Weights of a small image classifier: 32-pixel images, 7300 steps.
Rows from block 4 of a small image classifier, named by matrix and row number. Rows with one number belong to one neuron. Each number is 128 + 32 x the weight over its row's rms, rounded and kept within 0 to 255. All counts start at 0. Numbers have three digits each.
After each neuron's rows are labels from the 100 images, of 14976, where the neuron reaches its highest value: "top examples" is what is common among them; "peak at" is the part of the image that holds the peak. Only what is clearly more common there than usual is listed. The data: flat shapes of many kinds, plain or patterned, on busy backdrops.
# fc1: MLP up (model.blocks.4.mlp.fc1.weight, 1536x384), inputs 192-383
# fc2: MLP down (model.blocks.4.mlp.fc2.weight, 384x1536, transposed), outputs 192-383

fc1.583:130150200134128159159182127180114100124185139176099123119105148155084104162134055153104182080134157136132117164135122146126112107126162161102109133178136139128106125141120107110147121130156152100203092102221138127142162153058111109153076157087133167144097065116154139157108125104136098076143123117069092184129107155137169092096116160138118117115113112114124098196148111106121147137115129184119134122131092123137197107113197065183137070162154125150112035138096126113117161125065161142045079123169137083123139131126087108108106143094099166111145128127096151102113092125100096132
fc2.583:118140106153144149138161121115102149154125113135139070090152131126134119129090111106132122149142077180101113133114135124166093121111143162140136122129095112144170162134194088142129089154096135110128135142095111159136100136143107133114137099131162085100120142186094130130161159113149142117179158128100159127160144115162092153119111132101149127112142108103137066110147172157139122110122146104140088162221134132123087133131098168155109090124184159116077104157129105116133114118117120103120114167115115153098255140146118066076101113129161132121138109090150062093140082151139137048
top examples: brown shape; orange shape; its colour: orange; its colour: brown
peak at: top left

fc1.726:185099125184178096153094143178138140139138087158057117125199152136153141109124084098107141134136144068120111105119119132141155122136123106144172100111112155141176195104169094135068114161116115127124153105176156176049151093154172106134150170106132137113115114119150166137135192166073153099177120107092111167153142086097095080117119056112124075123076179145119080181109178138118173112171173089111078138152092143098111087120112170126120147154151087166095100137192107130092160096087075122069185137125151123094111117133153158147126110082138162123157111120156163126123189125120153103
fc2.726:166115101064149144065207093111164139155173138101150156184098132120097147118190132128194096093103103110104172150136094114170090148039139119065124101112142145085051115118171170123157096129135179079131049144090101133115081139139140192101105071183134101148111223089158132095191040171168119110100098108128145139111125157114101183111099107129085167099108080124114148195092114111066117113119144135146166147131134067098188109107127111160139138145123150079134147165141145152099102088150122083159075117126162128143007204155098133137091083101083137157135165111127108110153108152149150141
top examples: its colour: pink
peak at: top left

fc1.49:138112152123080176117127138108128157103120122121093070119134169120100148092115156193158141137062101050111145124143103112135191177152195156091157124065067133116130122134154109137068162102060163172146168089082118106154074101099126160159126167149114112064098102156174152147127175159170139152118136122082129063127110155109115137117219143181136124142116193123097126125147109158146153172144143132171129099136050120146149136056143129106102118162188153144117115104121164146074146122159132151204115130088110130113116109166079153101108128139115077146152031163124106139143116157144122130
fc2.49:155146132171108109065184142150125148157107129154139151111108138125112160175107136069097135168132053214123130147122128188108115138111104094101119081141147129098196191173087197123200076132094139134080131145092110130117178115089148170127105128132099204105129101081062079135054168123142157156136143079099112114142161158146156130172099125166146163125128066132149129130099112124066154183150144131085108091197140125091087136131085129123121134111109140181106141190132151060101151164141112085145173084077115125102112166135147121198078138057116128129170098103151135105123175125097140121
top examples: yellow shape; teal shape; its colour: yellow; its colour: teal
peak at: middle right

fc1.248:082133140138136174090087111128151142109097092123140186116140130162060122137117148065097126106145139120154131169216101088135144140168180141200104144123110158093127162122181157112120174129068076105100093119096141137122154151128103129135140144068157115157107158129157140097174140164174146032144088149143147131141144085135164171120073135097096131143139187176159160068171117098120219072098075145150125191136124074147082158085105146142154069115092136148111158056100113150123141105097135121164144101154132072134090161116112156155097117081175149148085133149135062077143147140138174119
fc2.248:154140117141158118149153147079132164098123148139123122140165177184114192074068150089128097181103130101200144093123131125145107136093103143088087144149145114099088067121116113138131127118160097111136138151128125140137082135157122051091147093139138111108101172167135128136073108161131129105138209149150153182162146160099134103104113085137149103170124071102108100159128152112176099097113096106089132100084138145125147073157114121117181133118112100076115114131138101104121152145133175115048129130132161098091001155116151123065078143183138125197094178139143095106136188122119152113
top examples: orange shape; its colour: orange
peak at: bottom centre

fc1.451:172147164153129127051083124094110141144159093133144109096113203139127180083074137094107177125095131064181082185135092130105135108141125139114119089133137124130170162081210091140157096083140113131134145113178152117142100168153115151102120123121175176158170121123152077110168163100145108136144160125124117130156158096115163087098123143136141092147126095113149182073096123137146119162096125089136144119053130113115098145151055145101063138066158125128124161111143082120078160104130143126092085121140167109118128124121086092118095123075105153074168166097122122099097082114076051159
fc2.451:130120138104065105137093061142134113186108182171162137169150111078148133173166139143172150084189108149133121101121170165111160139174180119188134085135187129114132117117114103154124118159172113149109155165154114145119159114091153112140118139104067072121164104127141132157126122144112176217159106095159124151129133134127076109169146122107103159083146099146136071099192085150093150113136135094133143185180162093120153144153159138120072102146106132160119162135111153144142134162125177123123161100095119150129255114136136135120148170101141090116117137087103110180146131104135149104
top examples: count: one; its colour: white
peak at: top left

fc1.536:122129140143119068177125151144107124124140109135157057133148097146138173066144181113141108139176095167128101172110087173092184081122124137123105141131177222158114081101186116129097115141125152130138162198115137170068160123118142170116110149152113168125128080113107109124122136129122070239123112155163137159116073123140173201153171104155149088168159094148113109049142095137141099182103100123089131115102178114157123203205130094181186091131155177098109084044143134086083126112107140187176103126117107118150120155100103148128146145124130137170157125088078126147131150079148168142
fc2.536:106068155127142121145125129077110143148096168143096161146104123118136118185144101149089145119129155124111141158133133099126162133116122161054173170176058118125105163079108167128168161177036146169159148131120200110138102171149129098151128114072075131131102134142112159151164094108123073125186089093094161064160123150118134068056139138130106148120111136141139173108143092104111145144128177173133112120121096065099160115102165141106097141082102088111134107149113188106139122049143125134074115152095155156192053067127092110132142110119160164112072092155137111129083154144117137118
top examples: blue shape; its colour: blue
peak at: top left

fc1.518:076179157074143168133165122137184147101114081027132154162103086092107170100134125170085153084093129061133126130115142121144126132126148147109115160161136159156120167075084071162136117198163109121126092115129162104096097088113117118103121149129080108093127134107107158123104182124078106106076154143154118100134154181102121121102135104128121089177178116110119099093142071189118168129106078169143083145116078114133189102107113124155132100111099122169158135100103126095133132143160109125161083114115123126199100174104145155110135172129085170144083115126101091078113199093197171086
fc2.518:164112074116137190112077153147128142146112172123133132183108130101084115167088149100128156136128088170116130150118102129117106144081064067135112138105117103079117141169116182118151129082106148190127102085130099164125131119166145147150141133120114199104071102119134093139110201088156154210155161070115111131140106182171155158195117101157155146123188090140134114089140131116132091103130120073123094107115147166145075172117160104157136121076133170074130135169151112103122177112146215135130157118124181172103255228189102085162141127145166123085143150105143122146128119112054148142
top examples: white shape; its colour: white
peak at: bottom left

fc1.376:131113075170099137157108103147163158172103132078162095140170126101116064119159188123079185127133112125075131151161121172129143170160099136129098190133140150105136127089124115122172136071082101160166100161160124130103117104055139154140083113068084125103050131131129137094093094154182094089139108158082086163159133151074141128145135149082148142133156127160079102161137108130126097139119076091101098117186082127112085081154136138176116058109127144110159125166174084139144143141136071042167102088155153236139097060113088121128139109098120141156112131103138151135152113037148098132
fc2.376:151120136116164092185130105082131099123110161161127104144126184147122208163113139205134084130149181078070104146137112105133121123113086122105103170137138135086135196147114122093109139109179103077146176115094127136106070123151126136175122120091132141106119131178163141129137154153102116120156135080080159133071078174160113109136118117121109092095125146150127160096126140122143144098149192140142139132113139112176085103100174137080103171145126184114144132121137141167137130067102095053142172116127073096097000124115109121116113035112146106085136151095163129118117166157151129127
top examples: blue shape; its colour: blue
peak at: top left; middle left

fc1.157:116126175117102187180159170123166171136150116109129144152181173154156139088165169188144109094102110165127083133128164098122117118107110081101072100142119127117113086081127091107118089082143131109132195197142147089104165120100158111118109137115115127084131175103125128103170149090162059115173115143059199129137093141156140191094177144103130094199139109107192115125155059143130167121099089176085106080067134137098168162073137099147135132115105098125114064119122153148102119117157137140127163084164183133139121150112101082127130141086085147125135147095091188156115091127168143167
fc2.157:158109102075127112134110122145121115176093147113149093121097095108081089149068137152112118136174098155134126163095109142136111133117158139143123111082068115127176235147111131128153164138123083135152120117104160144123201160186154178137136188092122135133097121146097103154114088110124138144205077100119120133136133136148213147134164126123164127064105127134078098177099094122171123156155150126153097144143090169145079126121199129133101100128088169136134133171120153136182108110136091149139125161149084074178255067130102047158164152140144134124154116119147113129125082100143158072
top examples: red shape; its colour: red
peak at: top left

fc1.130:147192098095122115113170139097150127075138100124138123154121092086118116122135147094204123171100123125106123126101113116150123107099156121136078066146160184126127193163095119063100119105129091181157104108111184127155178073104179196104149097114122121103144107101156107134140115069161161102107074129152209121127120150090089139104151172148089122113083134046130166139159140143163151121128128135216143207107132124097170136130138088121073126115139191153169123109176097167161179118142090134150117135176168095111172128149137136089148147047124163106092129167183128070190105079174092084
fc2.130:157126163106085140145117104129110148160127147162103143153137111140127099149147163139103219086159155170143183162151098099066099093169133128202155116078166083141110188108167148147145109169143134164092135166141189171114097121107160086118136095162121116123059161152172160119133190119160204149144159117087095186110151059050156110121061066124112162097144121144111152125077107146122125124171127093124105095103091192140095154115137123115119113095152184156129117154096189111106113135170139114137113151122171126146255120127185115164115117079101126164138159053139137162107121139163206105
top examples: yellow shape; purple shape; its colour: yellow; its colour: purple
peak at: top left

fc1.143:134153164115076141157110127102071144170164095113134075071128117122161152093100104113151151151095141121096158166107148112119125113169134132095162162153096168158138086084159110106172116141134115126156123113150123170108180091137087141103099143128113139136164097099152121063111133177130106107116080148102162187155112107086145148121141115089141041138113152115124147115161151167096132110103148160122095103186139082102149134087157162098109107120182143122027164117146048137123157112152114165132100120127174115112132135135164138102171118167077120091159157104088098103103128120148084116
fc2.143:119120122127093118113172118159134116118062169133151083137111117132118090120178120122143109125138162180135128139113137120130092155136138145145107132108093054157141133101131092132122118159099124124140162153096186120091152138118137147131135115137115097138111187108124129184112147117084120136183126171117141092149147123119067171097156087115101113065148146142132096169116148078168088209199179142085099195141144148111103148125178111154096079096113108110142094151122156124144117130121160119099122079106122122138255091139169132140158154119142157189121133126191099108138124109144146103
top examples: teal shape; brown shape; its colour: teal
peak at: top left

fc1.118:143149168112119167124137089163125076133163082127157166112189160068128037124154088151173195151116078126080084164105109117131131051067133153149175058192206110145141077108152103126065129098186183169094138099120161148113167144157119124088161076149098070124159125132087185084183119087137143113105121111109125161096125155148178126188131143121116084142094096101161094145153129096156084115124120105198140078188159144097092128145125144092145159105163169189160111216165038133148091103142094170121106143123154141143125157103122192158041151142131156115123146095086075102120148079095155068
fc2.118:165091040079150121124182150124135184137143171170077171130123095141134091105117134163079142045037147133105146115174152160129110148160147097144130157124112076081133137151127178157075109090127138123139118157130145201127072101113129116138083118149147178083062090135124117172149186161161173142150099099115110095110082116073170141112185115125144213121101102109121091134127143135069142148101145145100129131166112099134129160121098135158126107116110140102098144130102121134150110144117080099130153122142169134106126139192129123178163143112151061152128079120116171162127106143160068171
top examples: red shape; green shape; yellow shape; its colour: red
peak at: top left

fc1.657:140111137192103076140135146149152143053159088178097045138118144103088098054132180127163179133093154086155094120143183106095120138131156128107158180099179146108172147082123189135150171154150122129138160105145158096157140137129115198103113155128107121117108184141154134152106134120149131138162130094081109097093121117190084127119139182130162049109095114137129150125100116154091092147119088141115149145169119157146032087091146136091087133151127118126131167109182133144104137160175044118121083151090124155145119043124139085090096131131144131140174142111113108083228127116152082118
fc2.657:122109121164132130152157083104135171084111145148123116159128140132114129142136130115151131122168150102109159125117111118103139132141138110101173183158103129115105140125150135077122126083102156125160162134088129128134093111202119146142052154098073162110164101132122119113067132143079134117122170137085135176078088155171147142076091143098102125132129096114112099143112093175146152140159120145127186059133094063121142119114148155096123087089121068117113120149146161148128128094099112089239120116092143131110000129123109142106146132113118150146085145082139087104191159141088162147
top examples: blue shape; its colour: blue; count: one
peak at: top left

fc1.385:145151135111142090128107171158113155128172152139155135118089108046156181083167092146146116153110199119132171091069109110092175131120126140168190075128167097114120119145121120125163084128113082122113126139154136124157089133109093171141163129100143138140117177133166067123082149109114156151136131133106124088164157102170132172143100106135086153166130143130142170152138203114141112131125131107111083201098172100167140088134102141157053124131199115112128099104083030157131125119108124164075159129097095111156083145130120090126129155175163161094112169149124126172140150121143178108
fc2.385:096108152105133149164077134176188060130171157154162144146176144117234069149097145104116130101099076091160080111131161133181110073166162155155134134202121136133064199123097137209154162094141139125111075142105123084099125132129089123084056130108150139134139086119132126150152086140101156122159106144104178113107186125159073161127114153098143088103167124108149121046132061144172129097123091158135154094097135123123126130108105101173156117179093102095136177141135121111090146156158149089149090101138165152068053139094106194086192099141107081192180117083089101132193137065102113169
top examples: yellow shape; its colour: yellow
peak at: top left

fc1.208:144123090097126139176101099123124153149067134195124167130056159159146148121052113119136118146202099159142162111110077091136104120149164160151147126129162126087078068127117079117169150181145093115091131147157122145125139168178135178119123180088092169096140158112109127141068180182072129149147165111100125076101122099126092192103087121121095114055111109119140105105140148132155116128117151065182090091144127140186126128198191144217125118169173105172140137124151073165147124116077155149130143125108171102174094118089120105170147147078128116161125155096134082118069136075159157118
fc2.208:089087150164169120135128125067105129151142135102125149175132133110162131123079141148111144088094157122134109174154153120141134094093119206141076107108072135132062120145133134154171102093149088124158128114136105127163115113083169155111158156118153153153179107108118139086123054090125112170139180138157146086064105157152153157162184204161135124065123141087211147074121140114148145118105108143121151177135138121040054164093163072060146115144141103135182168083094084095139108138186138127173124108130127196076094196148126111076115150168145177165189137143111085102172120126116113153
top examples: blue shape; its colour: blue
peak at: top left

fc1.349:103122128086068182139149112126135153120155107111082153088110188136084079131154138091137166122136157130149177151167119091145108126123132109115128115175144149132146147070073107153171136168066060104148180085152116180129131134136156118134142159078154164144134172137103086119093132164125113109193149144118196137165206136135081114073171148089144115087112098108084132109204126167091129085140121149125113143080138190118157138095164126078150122162090167100111154086125142079070074132132134090099126112086105127101132131171084136152118061152121170153203172129125142113128065159114155087
fc2.349:126105158105090130127127091109128074134087140162132118127128137095114160144127102135157123122178139143145156155079120158115107092155129150159175096118124094179099120132181110103099113191070094141112120188051103101153157074062129162167170124133129092107113168151128130112144138127097114160090125151126077127088140078098123112129067111084118130124139177091101065099082115082131089143149122084139100165139163133138134166127090145155119084093136112115102064137181156129160127112140142137131158110129151094149255124119142084136123114102123099115123090102129122110085136144212142124
top examples: brown shape; its colour: brown
peak at: top left

fc1.539:144087143116200095075174089110114118119151129108089114123142133170126117094125122077123131094121126096074125109103110094139120120110101116132121156146175143113128099119136111088104094118112128185157160153110154127133176142128118142110134140126099108052097146097086137188151107181077096105127141147101131134165110141091122119170194088164126128116127142137155123107132139180141130145121111118161114075118166152129177072148124130154087055097168158109112146145136078172155220091134150051124060139154104175133089061129170129142159138139165132143116111070140091143150142149170137126
fc2.539:141133148122115144178159119076098112133101158154150130133161134111135113170123104087126158096096208172105117140076104107108191100108106133104187199141126169159127131140176146162082127134121120104171159099128122171116118109126131070136155183120138133057096114085163179086113142127134076192115108086103148096134144104125139118102111114115093158136184100111174127096080131107119116119128176155147142064112125139134044189119131128132091095120071102079140146119144116113103074106148118134157070160111139143147000144136144141127138117144148134166140143157130095111113094080108138081
top examples: blue shape; its colour: blue
peak at: top left

fc1.498:134149136129140102077167146099118115140075145197089139124152105114112179192184213094112092107086142073125096114175137056122147196193092147088158107120080106113116130196114138100117150121097099121125058176167182163154108113117119079100138111131080128109105109129112102127148118094133061179151127200109193095099157091128153165111102132177100175125153092168124118136180101208142129104150077091121095133121173139160092086122125114167124111136077127138173061149142118120149136120171072126092168159186170170105111110129136100205118132114118107156061097093099085103141112119096116115
fc2.498:159094150161156104147082124163089136082146150109114094122087123111180177146089116124164136140149098159151134145145137088108130144125111152090137155109088136113114132137175168159154129141166183146190125101101187112172131124148109137130116153098143126127130202125109111100077131153090138135150129109080151088073140143089234125051129108119162132127130104142123159158081146104119149162119133109128154117136165077165150096134096087136122152180114153098140146120148138143138146078169091090131156139107182094121000114119106221102123114116063157162154162104145095120151224119070143131
top examples: its colour: grey
peak at: bottom left; middle left

fc1.0:132145081091143084109121126143146099156138149152123100103075162087129066123092213133145160130159139129118099164105115123093166122113116140089170142189148108137139155091073147105135103123123175204105102109120183165125104124111109124154106124160170115101096118149115076107100162123123094105171152134142142131175191114106138095050082138148089134148117137059169134144109116176204162169185086170170187099179126091180127099100171151091166117112174145147100080193135126104128086065142112168037152082170192116116104162097166076103137091145096112187138126119142146111126101136145113047
fc2.0:127121120129197104158097148132188163143093055132123130108157037147121149123177095116070135081125104080090187137096096161125126187130141126105098209174133131145111185088088095132162196144134107129096140103112091069108142172130157128158181122105119107139108172118130175152105117179142105143112154100115070135142156096134081149155141093164125092098091129120088142180120177103117100152074118122130115175116110112142128128144118143137075146158139082165107140117160165190149102146085162140113117123108117123106255087157100123105124088165133098122085156115158089091143152118100137132
top examples: brown shape; its colour: brown
peak at: top left